Rows from block 6, named by matrix and row number. Rows with one number belong to one channel. Each number is 128 + 32 x the weight over its row's rms, rounded and kept within 0 to 255. All counts start at 0. Numbers have three digits each. After the name is the row's rms in percent of the matrix's.
# convs0: first 3x3 conv, stride 2 (model.blocks.6.convs.0.weight, 256x128x3x3), inputs 119-125, a 3x3 kernel for each
# convs1: second 3x3 conv (model.blocks.6.convs.1.weight, 256x256x3x3, transposed), outputs 119-125, a 3x3 kernel for each
convs0.25 109:090103129086114121101127120101173164118176179122164147082059067140106086122110103106125120107119129114118124137125128143118127137128112070088097078121131055155145139117130091066096078081134
convs1.25 118:145156134134138113153105094090098112101113098105113068130131088162116083166175087170114098091110101111074133121108134160151178160131108042138137038156197110196226101078112087131182145154154
convs0.26 098:128094138143097124118096103107093098109069121142116179120130139138160163139114115123115109112087097098114117163157165157144143171151162153127113102094081146112105162091102144080099163131126
convs1.26 113:079073087091091102098073090108105105118105107127109115122087089135096108147130135118153157119110131097094090147105138174124142156141146199168149220202193239239209105118159148160163152127144
convs0.27 101:168171167111116111090071057148145082119103080055091092063108076085109108133148135129119148125127123144126126137139160102083090127104107062086090090107121106137093169157108104109080128096066
convs1.27 098:131109097104088122100078160108102103122111126147151161124151139110048134155062106151141114135128093119126116124096103074085104101134117141144106196170120104093092118056095191142161142144102
convs0.28 110:163155138183167127178150089107113119143100090121117118146133147108144191157122150099124138101135117109138128169196149168146097141107081099033101060053114058085136146152098148163107120175187
convs1.28 117:119080125095078120131066096119128124132125154142123134126061107113034095146060114152160139128165148092102069090096111135144145127153159132089116147140115162161121103088129141190163125154146
convs0.29 109:135118113084134162145188212123126130132097110133102084096127153116142157151125115131126137128127137125130142078089110088156178113178188167142141123081087089055059086132164116147152151137143
convs1.29 107:140144154070077114155109090099113123118123115132104106107140151088082130178148136150160119145130073159159112104120130098118120088095119116092124198180160158162122140132147179162108162134089
convs0.30 097:159087087161103082144099077104089129094061064095070123100114132119181192087126150114124119112117121121136112175176141172138116169151108162113140136115104117114114149114117109063056089048092
convs1.30 109:110122133096113107146110119113106109110097119150132134140084129122089115175150167088085121084089120045076088143112098158137149135118148141105117196190149172190146113128115157190142116108129
convs0.31 105:124114106153163137167161122089094156092111137074063075133113150116143130131142162133112115116125098094133132141160127166205150164221142143125137083071074035057120111172177115133153085088108
convs1.31 115:104079114066077097127097092113123123143112115127131127136065126102057085141113121106090134094101090063093054092106116119147117110118114068104099155184174169161133098146109128229166112140095
convs0.32 111:051084147070113165125130161113180199150183215155170186101158131112106099116083078136160127148138111134114104067088144112128168123124159096075111140122119157124086128228203175203140160175106
convs1.32 132:104116160117095144135074096087119154134143136157120099092090132114081123161096075176093107129109128083101092112118124128141137104123139107131138141122103128147143049104161121166165123172123
convs0.33 109:163184147125116091095100073113119116117118171142097122102105126115117132136135136110120142115109135124132132111107113116083086122136128084107121113146159145159152129112142165154142155155146
convs1.33 120:125080127134059092189161129113081086113085078117105098110025062119009037188140110085163129160176151179191189147115120141103104108124150139118115146140142095051103179161157164121126160161109
convs0.34 110:092079125123116113145134138121153164152167198146119153115134115141117107068073066132135141136140125124138156125125124139173162131148138104170154053079141083071162181175116170159109144099076
convs1.34 107:101069176070012131150031107122116126151114115148107106166109133141047102153055081122100145117139160123205215094122113156186158132132123079088148168198158177188124074163156136186181159119114
convs0.35 096:190173148163172133156175140183164101160177131159217147140136155103094104133147151112137164114151169111128159145137140144151139155141135065091072102103099036073093145160113140186134128156111
convs1.35 108:067063161105116189121116141130124122137137126123131123105070093119086124115117120144182138154181122112138134118154128159166144169176143140117135084056116103082129162136140135110125136128144
convs0.36 104:118119078123116122130145156166132120155154145162138126092126122112094110116123106092132138124128116131112112112140146141126140134117131098122105096111091111102112100116130096101108103099094
convs1.36 115:091109080082123125088101120116103096131108099132104088106127114123149151105133130135111113124087095138135117103105137145120131160107151145116111093063110177160158131111103144141101159163131
convs0.37 100:095125139113100127136113152109104113082081109086151120133121108168198175114131157125111135128147136135151147107120121108120120121144154148150120132174110147132106146133144110202162160219170
convs1.37 107:051086138136106133174162124128133137128141142133149144028079125128125134149148143132101101117133148092142098161177126154118121095097140146131152146111075121056084158186151166162090093104129
convs0.38 105:125129101089115135096131167098129103109109108103093092157170175165138102166119116129152139116149130108114131105115083122147181102145162121133106080078073090075067112117168109146137107087099
convs1.38 113:158124105134096106157118111112091094127107092131102089152118102153118083186162126139139134142121096150145135112093114110097089138075103147095132138106114122116079151101142169116092201133088
convs0.39 111:114082132079126167119143188130135148106109098126121097112136158137139172152129111117143130109135123116137143062071105081118156119147187177143132150078076171078067133173183133162162170173166
convs1.39 120:136106152115113138148118096120166166129153151153146145044062148047057116117092092159149150102084124110076114110141131147138107118135136091118097201173093150135123102127162158194117113122105
convs0.40 114:213172105177119092140070081081103107110101087110132129076086111132151199147175162149115122103113099115110120165129112137093090126104122049115133084159167118182196136085092105089112151125149
convs1.40 116:154104115112095065125084055133121122140129147152145152146094117157106105196117124138135117128091136104099075121078048084080122108115137170133144162129101125146158136105161131152170103147155
convs0.41 109:119118120112082076095060074144170148146178173111175132053106133006094104152172107128115148114133115123117114155137113151143115153131092161136137131124135093126136181168179118197202103140119
convs1.41 113:132035093129065104127074113109114099094096095100115098165170131151106131142108113102074104117091146189153189136137116152162159162142147077161181136115156164165150064156191152162173147188182
convs0.42 104:159137146134123111146121105103108143076076133059073098152127138105111137095096125118132126129145135145147159089104092097108085061108109099125131137162139160168137133134143087143147069113150
convs1.42 117:121149195122144167154142146116108128105104118107115126110077180118095167153111132129104085129167132068146136109143123135134106115141124047011117082086081101085115135121111145131110123112126
convs0.43 108:127114073142127101120124113102101130115132161035125126069100105121100114141081087132134123126143128133134138122102099145141154136173156116070081154123061109124105115153163117178166119129144
convs1.43 106:110042174107082127169165116110119119131103102127115113177106162158081113143140092100096100119126092090124133109127143134154140104126112126118081148154123101116140105150094142240129084156121
convs0.44 068:113124112057088042072085067099064113112069114097114089137171127107146145114113072119130120120127121136137128082106098118105104144154149085057126124116145158140147104111053169161140131143129
convs1.44 047:099187136139175118149184139129135123137139122139137125137197158149190144119157139132171098125158125086141183146136139113132140144114140197097127154104131183123153191164151116186152131172132
convs0.45 055:123111103107092101110111101097087134082116140086184162138145089098115114140142126130123113117112109110107106127138111117134114143114092118094021135123036068076064122116100073065068124138111
convs1.45 032:155122158159095137140099128116115118110101104107109108166143135162120131155117130122072102063073187121152165127144108110106063104066085124163138078115082160176115112162147111127135145162164
convs0.46 109:071071090140122139174178158147166198143161175171186190098099107113163127171146151124118132128126140115117145127129151171186169154165154134126146098100103114094093114156172126172117165184144
convs1.46 125:085040125094075149147131154105115128149137119148134113123045103106067125130117140091163179101145123098098123126126109128144123136133128127135106121122090136131140102132140145156130117081125